Weights of a small image classifier: 5.35M parameters, arch vit.
Rows from expert 20 of block 3, named by matrix and row number. Rows with one number belong to one neuron. Each number is 500 + 40 x the weight over its row's rms, rounded and kept within 0 to 999. All counts start at 0. Numbers have three digits each. After the name is the row's rms in percent of the matrix's.
# up: expert up (model.blocks.3.mlp.up, 32x96x192), inputs 128-191
# down: expert down (model.blocks.3.mlp.down, 32x192x96, transposed), outputs 128-191
up.0 112:462485456460435533560489538545497501523495557567486533465477447587467492535417560473447547504519491496493490519525486527451481469534580459513473560484525497562454489523370425501487511516432553
up.1 111:462503531516514491490521475538559419485500561513532569498427468465545468517411529443494508532491546545458506486469425488482535559553463527514465503508524461389516477572530481500489434471465564
up.2 082:497459517474442520412557563489567539484521508548504479428538509470496562529505434531517518601511509458489514571457482568507528480487468458520544512585550532549574576367495504495455455489459460
up.3 105:535484564495499486469552539504445539526504518521489516554419459513525510503505554505520498468545486513519503531483477500519573401471497490510431467470484503466498506474431456503528496453530528
up.4 092:499406442462540551540592497449486471492472517519526469489414418498472439521509497558530446497536530496543523465533430435535491422502491433541490490595436541485520577509546474542547486523529506
up.5 102:584483452512491511506495505500553507431438483549456489499545481479517448454499511517455494483524460468482485457547500519491464503451568516403475566464512519561480535519508481507548466515526490
up.6 107:501412491511522527542515496515448506513473534462518501460536558418478510461552463442435488432571453525450493551500582503557516517549510493420448501467537437453515485516487500508370459430547603
up.7 100:471502529490529464521527455527538434487441600547484533496481470479467539469489534496472484515520461527488430500503615512494505437533530479513402472518481519483489511520472460536523450588441538
up.8 091:472540478454536451501437541438482473496554449549488552464391495518485532494482445439549460506482529550536433425492470471513476476490523494451544510470464475512503469545394513484507531561479526
up.9 091:446469523497528469491429516463466467538410505516469516521459466473471524481540474476493463466483510462431505515456499562526514504516509445567506554528428537547510515518502535478481567551463494
up.10 092:454552538506520469486540474520438514547556526536520535496485528452480515473535540559475533509592429476495434550570473460470584481549512490426536557510529506557492522501556510471491548507483556
up.11 104:448487516473506542461499482476593518451545503576502483569439461465465514488519535570570459521553554483452518563505428449518497482516523561458591530492518486555528570520536490455517517428473528
up.12 103:394501554531544484448438510572553497482512491472569516536565476550443545469487482463515477581514482562550505523552501448404475440508537553585488501540465520519483495521551488496506541544519457
up.13 098:500460433450483535505473491561494473540469580445476513489519480430512461507450517539516547453545493458404491490444532507472498485506550500480531552532530506495536515544549512517472485406490585
up.14 101:523513494539461534498510539483507534498499497525520456475479536419499517542483547449497471482517483511558515468432510578548528555578554523456567462425562523525551494522539530492506559405421508
up.15 089:432377510513470533462479477451477498491474528543428585495475551464498590495554448516454532555444540528481492503411512469544497455481523491482521474609520489558502487536557490519556503534478443
up.16 099:528487504520470547453515481529575498511492509456508486514513421449481462497469487538505565489513449451454486503513457531442493508459516553509461524500459486475543476480515509489489543500368470
up.17 105:547478497505497513449443530510472528465574552449481519540501400539511479479489499503527506472483552527404476486459474532513455516495550541526453481436502505547525487498501479508473438504603461
up.18 091:546477498545449476538500491525501455496532509508483454519400531496512472481521483469533604477565543538517510504507528532488538475541517493455444569498465522574450537558473556455510519491466472
up.19 104:418487555537497493500508441442543488525520406454492523510529489532466450518501530543467554499528517494460510472491519493508536518480433523496507516542510534464448526520530501448543475478455514
up.20 100:471479524517545524506532530456469369526480489538553501548445511545459481536484539515498530477564462493445514540490546526503505599501544488491459499541487540451514472456454533505459488487528439
up.21 107:512456451497449539432497529476490500505467431436505529509511470516546536543379544533466477523425497420514537478553504527486542503515435497508530496513487458533472554446493458570450517587478474
up.22 091:508388544544454574418476463538475445482547471474524485545484476489456500527480503452533464491486504476430545522511523527470455544462472513530535484451523532554474546517474505514469473539439597
up.23 092:576550437505552492436524452581432542462483536519540523442500504469510476522494485538513522509521467528442554528559514490430456537483524485532472452512495521551494538492507530488508471428513551
up.24 102:470471460493476517552490524465512501484549590454467546522531425461474589546494496469462474507508505515396552508473552433452492519556513496425428509482496419508589527577497446485549470581550531
up.25 093:439535487477452519553514538497565537428515478509519486504531513547492551451470505484538512522468467488541491529469547484508566466524485575559573463425555547504517538404531518524492463490453458
up.26 095:483484489453585516482439529535459501508445475531551453482460471493474487521478514530492563510468499624480542509453591484434446504538486504534498531386505557540462449525539492579503488452518551
up.27 090:528513492465476455479493428526546435497502495523507468450464447460494469536471450495572562448521460515452524436484563488503487520511508511596533452507463478581473497554422467479493489502498482
up.28 106:548565464472481497451526456561519512425548429460529552469412488486487568453463504541528474506515529449541525496545481500500548505519411507568517616483437519513452570539545494447511442473480516
up.29 095:553477568472545493500486496504445473495570499492572560606508498481454511536482422497544497479469472552459478529465480467528480489510551492514563484466537516562452494520474507514473499497503514
up.30 099:530474513515504499492475506565521482579471512514473503459460535420527521485496514516486481566577449576542450482432547501549525487536552523485493471490511515438485556452545446516390463446526470
up.31 105:476415450477480471516511470483502504559545504465483487519555532461510436531553554529515525498473462472446505491476517433510553517542505501477457378494558522528448584460501472574444442504515517
up.32 091:555546500455483538526541475526537507517495538470481524485459529503509475569566418515440494463513490473510552511494472405525444522528503525527440476456516448502516506507457521496480493525534507
up.33 109:509539562499560506483490485441567440451500565449431480492488458462495435504474521525513527426516485465532564526617433470500481503467428482487538505452508523474547484536466491447507543517540425
up.34 088:511552519489483515507551499524480540597493475465502507519504503515495444594570415454499502516457506492457586524432495528458514559451455416470437490507546522514443470537476472533481531486564512
up.35 130:439551550492531514520543584456493394519455476402507493513525532575471457539503423524511524504535442591506475506513512415557473544518477507546436506506556479483436493489534539459488525559458518
up.36 106:454498463495538553600576527435496536480498505468474510516494572469480521515535508413448548533532530540475500588516519526501508465511473448458485486486478536541447493515533490481480504467518491
up.37 095:480524486472487505535489443508477499505458465566488557479495571546483500452490564504560464524517527413489493520514483577521506561447412505489557436473489507473552507474507489493441485473468502
up.38 100:531532459527501509469528533477471429604558519466554514507505463515504505473451503494524546585550406536405496537492558438488520490526446569536395540529561472492502479499530511501497478581502492
up.39 107:502492566567465489512472451482597495503528461501486560473508543483449537467510465453493471518519437530540429499465526472466543503518487526492421531540414459503467446517548440455561476462515463
up.40 084:522477489483470464498517527508492463506535491536550521554523515418520428448524521521456537496464535576532440533489513461529433509561454502488479435468523482456549418575428480548509488467520545
up.41 097:422544475527576536487489562492557502419468386508556513519483530424454478498515492518534458520459500518463526582461443533459493504463433518449535470443481521572511533536583492526488461519536464
up.42 099:534476525451487574443474556449551506515527463475429477536480540547503527441466531456474511541573445550530488490501498498456471493465491477502417522495527431548561494531538555508560514559450504
up.43 099:578480430423437505506442472531473507426431556473502448515552471509535446457550491491431481530461566550553500537508587479459526487522468493501556519526500418507513531469474469512451527465520556
up.44 105:540483512439527439548600460484503486519426555506530515458481498533491476513515485533480480513411539536506561519493489523510468606524594533512496582522443482492515517514512433501604424492496569
up.45 103:558462515482468520459428517573570476481537560505491527518570520562477536476478577508473477453465477504487394577523493517514508419460535471460519551538506449493532519471476561504529530553516545
up.46 102:463433517469563511536500519525444496500522562551502541549506499498482432490506427477527478410515535527465439516526475470536431527504479463478427461503517380473622527530536492498441452528562521
up.47 097:530569514479520471424502493537466425577462460455545492450493532554597422534532472472483552497515474532486505570511478487495525539435492518481497481485490511438506436482588464478555565482473502
up.48 098:541450508527575491487460498495528523489497513482425508585520608547513425513564453518545443504522450501463521551478492456537481392591533478466506502480575530431496525469583476584527530498448443
up.49 105:488436458456532583536419474501458493555467503464524573515453558519520486469485432516475564497560540432549531441547507504503520573472482563542531433510533482534451494524482461453535556482516542
up.50 097:512477543515487506434568537505513524509504501495462528481494461458586457438458473553555496449540502510412504451534510559509554543557561554445486483545504525467520543454523565537504586556520514
up.51 089:509439555431469461563527513449482460479472539478459513482465517521500505521515527513463480512461472514500488517522492476449504511478451534507474558572569469547516503495493486448554582548458454
up.52 093:533391471501523465466513470432514516501483407508500514523542489524539501474546547552517507585541455532440533442536547551434436500482491514522522518467590553493559455552438567500483518437428502
up.53 113:462509500511501502456497523499489467427451527601523548392457417526449511520478431502536507580553539506515532548532459489473502543454449506516491605444480546406492474506571536462518577498444454
up.54 086:546530465520538535508485518585483518435498487461390533489505414520386542507448503525402532461514534564471495499452489540441466501510443532467478519505500497476520499515540453422576513531427559
up.55 096:520457530456550456540488516442515470473538526476497533549536489513491469547548504506520446478503514539550551538566481464492549499470568489560430529464517476437549548514518534486528468524516549
up.56 088:506518528548465457400573522469466470465547488459519463444497497432550524475447477503501483510516509500531533476505524451576477537509463535459497480537543549519547527526459488458443489397540433
up.57 095:506452490518515566520460532535546498520471464435572503475499490508468520473541525504480397484503505439483495519452465528489544538547528498434468515484513536522497527549422553517472473445488471
up.58 126:410488489527470482473453516482502510608493496468502528492489476439464479478487481474500529565510482507434506468432509563469479501554408534490539438487434563554497472459559447558454441576494400
up.59 104:525466526421451535530508498495500500500506511556516508562457451524445507455461560512501551476434563410466537519482496510529451500523462534504508450552535444513508560518476579518535553455579428
up.60 104:526481475483514540513497549439532546469607493493479500579524487524551553461475554475452459502412594450556497577543433514503500499517481503491497463501490463531529561495510516539501437508444464
up.61 097:509507582514535534516496527434428484513521483534447466496474533433531578513518528542500516525531528552494521498506501470608505492466469521483617519531518500554508496544593507507561488425496464
up.62 097:550458476590517520441492444573505457522454549487585551500446518514526466487501467521445558521463423473486532554534455537520426570488533464513550449413581472490434526447541492500474511495473471
up.63 099:466419460506600523453477510544544471477481506409489542496540488503549507444508468562453492516440542503543511534503529524513548486529494579510532494483592523476541546484607457480549436548466446
up.64 104:476509571455479554511480457504532430423492541490482570459450549465457485496517507534520531440523491485534509546468472559563550470570507496502530519509439465504504451566508552485533403507506408
up.65 103:483536498496535489510498459452460558537604491468525482470483468391461553466560533545598476505532539523461547518503519530506508524513409540444468520485506455544516494459500451556531570476511419
up.66 099:477438502442483480529485512538560484623559462484441455521461496512504563427509481475525449522584470450552527517522484513525415476421500469486509518495540471521462486422520598510414491448427483
up.67 112:461562534531487508511480447497497491486510443464527516517554557403542492458519570564497473485531488537498505445446490426511475562514475496436537500478515485507501504507520442518471515502476413
up.68 092:448521481505466450538492608492471506468553482529456483478441513496478584541463422448455496462517488511471529441481482494488526499478447537535485521470486535512505484471458472494413503604494503
up.69 080:564591510478439399480523477545524518465459478462505560544521508532494446471465477444533463508516556462449586510557461514539523484458492524479448512547569439413456492542508444501447498455536537
up.70 110:518409506523504512428530512602456534483425418482472495521555517485470529472468520491529473487482514465514465463537445545419449487411443498514544452539489545491415461491552509542469575473495476
up.71 104:424435550460502461433492496487480555532522580455485442559507476558483482598459444582480439583512523481520532545498466505524476489455526416495549549539519466498473506545481497516473525531506476
up.72 099:441513528516511482433583481543538508463545409492483440483540467412545513544477462516516504443514474538559486547571491511509509475537527479547545493559494513522447535501506467456578500488494509
up.73 094:480487481547505496478508516526553473484495453521457495526444464493456409532430424527503502570494492464519540471504482509483575504557532476494511477445509500483500445542515437528517544395495509
up.74 097:538466465576509485472446447477476479577528567522491512430510530514549511526466556460492532528526452500552462490480445506554543535512506503470467526424484539508560450479533490505518492457482488
up.75 086:465494428494496506547490553545489504563533476622509509483549434511534480498489536413479427425561391500560540574559515501488523486498452574546499556582429520516512438527518506459494512520460509
up.76 096:501502490467459436532516495505573401472526539570473484492546494511478507549532482461502447522532486486522476451504492515542424504552475547462444469484529466432452430560493457425457536499493486
up.77 099:423608498528590523483505485512514464465478464528500501509523500505487559524466442526537505476485536530524504472526543542471489494452594462559551446508489464518445478462535493490529422488500477
up.78 088:498426576531550501551516558505524439561488522521512523512519504492485441536538565514476538468401479497503493549520532510471454490502450533461523484588508497523503592551549507485465549498472456
up.79 094:520499520525505532530472590501508525559538451448527454473445536484499470450463487554553431506524499431545494566573533560494505545471504516458511523474526421513500487446516530513420473461621525
up.80 111:546538469521527499450456468499524497496553454487488474558430574534518488545516538487489562530436525391535479478525382500450481522473473512535412563504499496546533528546527470508490522561519501
up.81 098:435483546468527477483437510419494490443520482507412581496468459589539448565544565468510458515454463474482487482481510484545564471476452536491503564473561531496528533534478491472438463509481550
up.82 108:516473474477475521488552448534490514561569541509489461438507472488554575421512525530504565392547426471463462508510495497490529501534527555550468555464511463463566551505446490541384462570520508
up.83 107:476524520519534534500491469475584479476435466458480524429529441502485478569534494525506512427513501468507531538491509533523471547470555476516464516571448550497510503452487548422438536508473412
up.84 100:410464514493539436527530505578571388567566538508447541495496486540510436500512459531557496524551417494464569496506497469450469466525514525561413547527521502496533500463555556475471484551540600
up.85 101:520511548511531500470520481512418514502498516437555538466517514503511405520526566587460496479467432509469455468549502481482530493488434507450436532423527499481464483470553448498485564564546484
up.86 109:585523515455489467470512449541475552422445483461533534538517507520476459451477532545528482539440532464548563483544534524507496486430492492566472531527574548542532481486506481459470483524571447
up.87 101:465447545494518464426486533504457502520479475510556520532518482415502521438501498475548454497589518522612437507516500457434433473468480508487449508476463537404492523561560534496525522510483495
up.88 097:416551457502454509467466562486530597507564558435538615480564498502447576463463462575472483504475556425475506529500407500498563517547508583517521548544531475503585512586505521508536463514527456
up.89 099:509492503500513479586525457525539494517505489531475498559574478455460453425551565500535420464482535454432550436458544495507458482519445552500449568463457493439558483507620499494537456505482488
up.90 096:515476428478412509441529490496531546509519502528542488567424506478512539509444484578513572464509526477524535543498503457542441455566488486471505507498548483513418604473451509569559455552495463
up.91 111:455567469486448571496532521432478505471452510525495555420479513418533466444460550516499497540489489556430493505523486519488605491527482473457513545499473505449508528481566557510508535509399531
up.92 101:494468566454541459421452487480513500488532421580559470515508572551522508533579524516487417543483475430479555501441534507510511557483537425569543440444479473473533565505492480473508549451513459
up.93 102:525547569570523509482535450418550493508520454483491559533600442466556444554508471485535472476448507577520469500498449491548460466455573487582498538467546505470510529473574499481503504473462548
up.94 105:522578514467480443448482526475500490473467465462415513505478542510572509567504508540421515475430495522480432465481499461541472560566505561492536564462552464492523522526539559520541499515412547
up.95 109:503506514499569467466497449495485489450516510534618465474531519528505509505552512503513500523494507474516451509534535486496497541432486482477438528463522525472476474539580512484597498451516588
down.0 112:521448443485515463501465509452563497546528405457502486575542462553512540431542521470577538461510492466505444490445504545458502399472511536510528526487462488545471465495548447471515573468501567
down.1 114:525504508542486482540558456516485546507525559515522469529401535428491478511459477489472586545511467407531515516520556517448555536495462496583460456508455505468484501480486429515470493557525379
down.2 091:490532527469559435443468455533515475517510450468549486593449538494492493478480563470530509453531511588533512532522471502494480461453513551428476441450523501460458487533511495536430546493517506
down.3 097:603544529524488533470564456440526437483526463509536449504453467449507487452477472459441516515475502531506558509521562532498503473517537519463502532498479443513467486502450553617509500561552500
down.4 096:566514515487483440576485498495569529512486498482576473492559545507460490534539544504535535502477552521522479505494511502496542480504523533559470452527416471467474517452534574553488513544527470
down.5 095:447583540514446518511509458487488449451507413529501487619529445507451501530526486462498457453504520489483419521585481528463497573461504504555516433460556493512503498487549488483531458479454501
down.6 104:490524477460510529504509517416463521521516519516469515465511526512423530544513501497535460483515577510493501473562479483508527525485504541559537475509442546580512425464447469518510508517455479
down.7 100:525473488589477488503482518495560509550493584524501460521552464572533446434531492551533463477531485504523483469558520455463538549502492472481432452475532520558502429487520582483462476532458464
down.8 093:509519507550503500522437459406499505513486485495553545485596459499522470521561538494484486472493458494529466492547448523454516446527475503562423544488509472531497520522486443473506473461525474
down.9 092:464484555551544521493491514438517498486537426474481529565524489532501532430550524573462504484455557481482497511535524525491551503425520486434504615524482518507539408450497555559501511463459520
down.10 095:569503480468489454509529559512533518574464427453513495478544451488483453515555466535495479452525509500431518458428494526553546489532468519499497471452546513536502499433472508468503494496527455
down.11 095:527438539426532460421488442477470535516502460471519541536483506524512587446454484524470517508568525470487472535410445526556398497546553473471549530534491464510498471501451427497505492488469503
down.12 098:531527510417552504446517443505531489468541487511481530463523513557516491536510492578532489500427561489481516509487551494586433459524497496558451517504487478483431535470453534509482611489435560
down.13 108:543510482510465566474396555484505485521549550508462547525545458489471551529504530504581468513477490432520450457537450468515576453491512456450557549483536523487496530423429487589537435536478528
down.14 103:538509441477527480454475425473451499555515557495549514489501586522550498489486457476459544475509464585504468461493466410494483543491503473510562505459442488470477407519514499472538532537462498
down.15 089:617383525482500516532475542482498556584441493500512501536427529466505553523481530469478506547481455562470498597516490458558456446454472507453578497543524479543478482565495444545383588516465529
down.16 096:475528475554477494540485494468497589572517427591545484423523540504482513439500544531548528486481432494488455518482555513515495429494463533526533561511555510479512594493501481465426482560528481
down.17 097:568575486534388574546512455574430486487496452567522459465458539464462376503468537475492517499481548466496443528471509405537478498493484508515576546477472496455527518431444488481487523461461552
down.18 091:522517408482447535444536472512479524538522474544519386585486467534469563559486491471527474517466452491520593491467510500493488533447506460564504477436461527533411482461430521454456433488512473
down.19 093:484473423507458514502436515409563460476496544489531533500572438477522512512602528594565531413469535553469461537507475516496483498499528474487501564520545482493516509547512500384533481446470512
down.20 105:525569507522527537464524546491502528472471492489442455450449537484473533478521512554446453503448472583521402497547501468583464484435532530489483514472493465563491440478561572479502509520433460
down.21 102:519490502454382578526519523532497469533496549558517487496497484507526567521454499440452491530524508489469467486534480518520418427487524516539458510474534477516518423461465477426502484500497552
down.22 098:584470559535532505615508513531480436472483516491506532516437552519488414460528489493525559542524460459511510527491459530505399552526499435548482438500471500443544491482434487471558510489482502
down.23 097:487506564461536485519458482471482457544537502493501494469425519495523537500532476517511574450560489522477499483495528432461483479545477539492456499566588455453576437585501515460506532473505391
down.24 099:516480524537534462576480474532546482508435535463459517512555486546541495539499533448527538627449449508490590516497469529566501503555491494515454449461509508504549542499533522452477500502532515
down.25 099:533483495507488534459540465542520491553425503437427517520503616459522486503435509522467463522554559524453501537457491496507507420540415501505413461494482539492516542473457510451516506524418482
down.26 094:515492525483453469484552462507543532481569403489456569461526468574475489541497525457505503564531495488535577516438462445450443521511510497512528507446479471530392537535418481439567389535518424
down.27 099:458549538536449464485497495502475520482504493448521576455523509549509471538564493518520498509565550510581497530566477494495520535539438440544480444434577546500460455521495503445459499516448444
down.28 097:487487501534475533521478456490471451513517515466488517481562534533523470621441510532480466559447472493507515531585553523455514534485455499604401460473572485527455465549431493641493486499554531
down.29 094:508437498560465456519513462496478513434559537490469432490469494490434522517538482482547539509596538486434453573566475497590430493549485425472494532516438490506482434541488494417538528496465568
down.30 099:518470551469514504491472492474440487567464516558547445535517516562503514457515531454517429413492465560456486454543504494516546456504561509481493479504511540561504506472493558526489488554548593
down.31 103:470431482459529472585536552537487500492468496513453462486444530541461448449473397510563432467507562544461491444472551551541502469495442508530509512493495568467530445504500515525505468453497562
down.32 097:531509458460524492573477574485509459479492559512524522473523497531489428364520556475518537535453495471439479495528532517498554468554510575578479490504513520511505459572527462537483493493510513
down.33 104:490505501502434515443541526516451533483495475497555559520494446454494573441558458533482473538462648526520480448498457562529556511578477537457456561494487496480547467462499584529474544476495522
down.34 096:525535489486473559531482493452462459558438497446498555508495449488513446440516499518543457494559536461495491505524555495512484501540483476520498524451548458427473556516490493528543528499447505
down.35 128:494488489572605516438469514481511521495602466491489460494544531511450587503498531510489484466517503502528431471502512474389490516495507520480450432526469507566466545430515508472504479545517532
down.36 101:505452483462486496525494498478500558519505559559479525527497479508442468498465503586522512471519499508504572486485513443506489488511471443538473470555536495532505486484460452474438471478501510
down.37 096:544445483478533468465503526492523487472464491479528507468549529521458492607410469567464443453491470493521531500532541375500437524522566497502463522609612530543497464453417527522584495492503509
down.38 101:488515568502500495540518535475486523525474533505540435494496519477582468517440474482469447507474404500486534521640504465509514540483467535545485481415476495491499477559519517571443514458571502
down.39 096:420478478458495513550569552562544500532470570522513484520516573506500517510445507535507571427540481477488480552535498511544560445525473485500488554506537438494606490486575555490529521435497488
down.40 092:485537475525584515491534532456501511592448500465499508542467510479522511491516417529540520466511556389472493477514549534492549541430569566483520539500534544466507493518531529467532538548492466
down.41 099:499472509516492459495532466543548479550503536443457555512475474490518523517438462548473509504504550498525535541505489428526399526518508479501506507529535521440497451396472460428551555504436516
down.42 098:597532438462493506547452472557513492535474481503536534479504448458522485539486460478497522502499440487571516465587555509479501529479468552490491429499541450566543473488486497547469595445465528
down.43 101:518405457491581477386496485499500560525541513514494510509471523486507564523457559531528348529447478514574506493505496520528499441541519500453593467518459535527508544433488450598486499472548477
down.44 097:491477510542551507507479438451463514529512486509416438533605500492390560522521506502563508513486497482420477541455497465498426549493483562469549421510471461463494449546525531529518501447485500
down.45 109:447458531464505522501455461505499511570510496539521532456425449529494507529504510530552555538519492428486487457442492499499496494584540517454489543478483474526491523551546423544479502502591481
down.46 104:528443497470512474541514506520482501507536574519564464410426550438461520497556503554506488537522468439518446485608592531551498498519538550492555481510522472515481504485515458537486571514559432
down.47 104:464483440538505447469560506439481534373595484522539520527470468511471603442440499468471468549521498453504552489491534519502527463557514498509567517471498460546458570474441466538438437492490496
down.48 094:512465503576510508485504468476523466496536482509439487499486475593502494473467506510489596519539570501525499448507597472557470460508544498506568516451496528491520512541476475426508486534471506
down.49 105:500484532479581474479405445555516445521462512518506500541459479477460525545522548483416490489502513488489547517467514493525560447470537519463566489524499493525464534541478495504465532488477474
down.50 092:493518480561503466530519468539518484545570480557489431521547525449491487490545512509493499489482467469516477495536528543445484420456576507523478459556561478440492560486488525518565505523529551
down.51 091:513520535588516501483507552441546494526488493545493455537427481467435517467470468529428513393527465456549508445518488566503447472478528484537493499507471501515479479512455544486541590522542518
down.52 101:455509537467447564513470477480491451449487500514492520497527459520471463485552468485483476504530523542489480484493478450526455537489531490457434515470494502546528543502532492492550563476571447
down.53 106:501576514433518399512490513574494491516486464472492469557461512557546506576502511462436448477468496538573531462457480527480499548544476525543472583539558527568486471489542404497473433534457494
down.54 090:500531536426468487483519481538549392527456452426503528425450517528506544519507494463520508517552513518425536558531489527586507523477453491515533475428490465500488602547538538509396488397507454
down.55 099:486550474499493513452487452499495483439561449518497617499439481474520523429429528529566476546473462508549537477475489516439530493504491524434544610436479472527518540520490482433511526590565558
down.56 095:482489551506540537527516548502524475561502476512583484582564528567500471519507494479493502468549457517521536511482502532421544456468427515547507542495535515528560490429429508486524549460442501
down.57 099:463493563498509477506535527430454409470503499524495494479463489527512521534536586507498490511462529577515512558590501530484527526487459498399461561459477548494480434444525550546539552502577522
down.58 120:497423475474498469504503492470524515519535495454465506525425569498426583504468527505456463515476545493526495490473437563491505418532474523479536513486399448574471552486495517540466486541469499
down.59 102:508434597443522534550550456497480481504464486560451551438484492433463430500525466483491537477517505475501503517538494493570413485524492523413465502556522509508518552518438498506528496493529427
down.60 103:467515499438470461478412519437578526488505493461496495546500605490535464515497556501471536540513562476495550491562432501466561514417476473482534569471476476488492591470545501506505495517506498
down.61 099:505425514445428549451434445510481578525490457461471524553485500465427497450487476487472517459513510560520513556470517415504507523551525529451532512502479528509501503496524522436556513582478561
down.62 096:489498567447519504563431505469463443439500476514502455479524553522437521481513444463505475508499506485515509482484505510496505480474507454482469515503478478487540418475447489450548598410548538
down.63 099:550471543518428537464516501508525483445514480478437619462487522585536468456433435445534578530484543488507498518512461445486518489494511483538482524500478460460495548483528471448469515447481514
down.64 103:459528494540557512498455504484511524481515474478530498393514536415499468462521455543619450521503556532450458546516447474507480468547551499549433446499458456516555493439526426522472493430500488
down.65 102:484500560488434608510541476524442551440438473495473503477491405534597495511534541486460525522529514522546465465544463583474503499517533521517436498487538483499519495534422537418515541543474455
down.66 102:508522521537457426518423549441450499521554484526494514538458551550565543449484542544561502503553497553548536447493502517469500490510427491449487493444493580544529506552554465530500572527524478
down.67 101:483549480503447427414452499525499515485537502492538492487482444520509479409525482428567501446562486510494450534471522472489505499413516458505568515499521500484605562553507570453526548485488506
down.68 097:529596502426599510495446507511474515499469518424466482511545516462514417482486510493490477541543487519453518553490504470424482502471426528520615502536542527472560517591541506469449489409507458
down.69 099:540458533546522558482529564516514529539453495468529518524395386439451499537476486510468503473536577452478491463478454549449469519577527501542477534518438472531574503516468439474538433469486513
down.70 105:483597552478574523481538472504518482469532433523522531473503495455514457531519497532501504461453477496545456586449495510544544534485543516516494429506429495487414491510456427484513484404541482
down.71 099:515505520521461536605498486476547522500501519551518499573466482532511463458497544495516539481446442491447403509479610476451486485483498441489451487516444495491458468472519448468454444503483508
down.72 100:495527479475439536465572436482453511471478485476510476486435517478477570430560516540517498448470503456550516520478511604465530489437460556471650503515520512494460554468495577498489477439536459
down.73 101:534493468511497538486433529561487456437542489506483508535480526486482505460484516459462469488528603556467519525513513477547531488530473554528511573536537473496433476450507539461516460493479413
down.74 100:471528524452500514440474530494513458487519460469527466482479570500431601436559458439432518495458477473496464411446462454469457540568479547461403515469457524533481512489538519546448518521517488
down.75 095:497446487462479430537524457509519504485561494488457461467456568474436488497492564548445535562567502577500535461471536489443452487538482545510497483488478494428488477461435494521505486486380545
down.76 102:559482491506520514516556535434490469512553560433509516551515506485512483487503544483460445473556513528523534467602434542422530505550514506542564423482543497463519592498473554450491500462492511
down.77 095:546545492430504517553492462490570497430437505532483516466514525510529487531423508485436483489552457501472580540493500462492530530528456486544515502427479541409528498518508552477466498541454521
down.78 097:462489473449513474475454532520515536511470479496465448531515473528519449538517504592561553433525527480477471585542539417546521463478589522463524529539418530523549471511506535501504505624497472
down.79 096:459507525515503509507510445442492493488518515460439494559512497451447461525550492508521476478484553490437445531550495486507464507421504466473522472481445587441486510512508478505479544524521586
down.80 108:522422465536466458483448474458497592511534527527530511492516526517475510551532527552571458419540488487494544480568481476537538598461599419455508548460438480459517482490524522532577516471477470
down.81 098:519461456550490508449552491485459524566468473420415497529503392449496542503459524502544476549464516457511496489465529541445477421459518545468517469556421456485443486495471525445475541596522501
down.82 107:430531586464530544448497522482559500544564466464442498487501463481552502491507575463512491502583458511447559564507491500489498515510599515520492477480584406423564499502458505536491472522504473
down.83 101:509504469534475500491515536516440511543449542514529416469528515562459580473488475510531520423444530541495480479539519547558564454511495478469510474605523542494519450516523460482470459497514535
down.84 105:466550499452457510505474506497491445529499558550446484498534505459530533515530502529467409487449513513410504452528482570484561501493487446554498504442488507469455557464530576490499489478457542
down.85 102:504523465481578574456411529555519525517518489525466496523475495448467554521485501564511496467537506475528501556402511472497475512429512529492557443473513525463476529509499520518457490471522512
down.86 105:446487474456542483539530474486472541497447460526475510603414495479535431557453501494550504476503487524422445496437518476505500493530464517456481561524565576496594468571461466497524516487507489
down.87 100:545523508523422474489459424521510498491583461489489531492571533521509504582499592515509513482494487472462526523558461451527510520524460463482477494501490434600499513411454430453462551556515484
down.88 104:454463535469552449483466456533512512450524484465412533537493527461466401542387486582550540472419510486459471503479501522492498549445538523567523505581490501447501487556462466495450558520509547
down.89 094:480465497492496523514521536458473500570496537571521403433606565534453511493544503587541531530527497502511489488513559473500634488585515507515450477487451480443502533494467556486514455465514494
down.90 099:539536527519453406504529394451572444458521481444445518551451522509474468563511522440583557540468548523514484499492475560510440543506474473535479476502557545466511464490510500507545537465486437
down.91 096:440454490504525466537466512582472461489481515477476487491530520499534553557494519524535463541470538496492559480462484500503502474543490409558441506490523492537457533422544464553516462498468526
down.92 096:489456577487489508481526584506508583515438479426520506453456509513462543498550501499491528530545518501474450534480572515470562487476524530480464570567498553554430423503514544580516499501481531
down.93 099:477489478437482500456509539496531487418491521532456543455464570536539465443493475458580494485507499488478519516472504485519489505481506510471499465489436545413545519547518526425533494427464474
down.94 105:481513504465552455525551542493503496534540532477520545504519512483518416472554508451554526510399561474438504518500493509525494410434494458551594524491396509480487535518546435525500485426538502
down.95 110:507471560504509550529518492535467502456499485413452540522505455463462560505490472443414465503507500502517573503451522538464468496588525522504507519487480416555487541430496546496500444521508464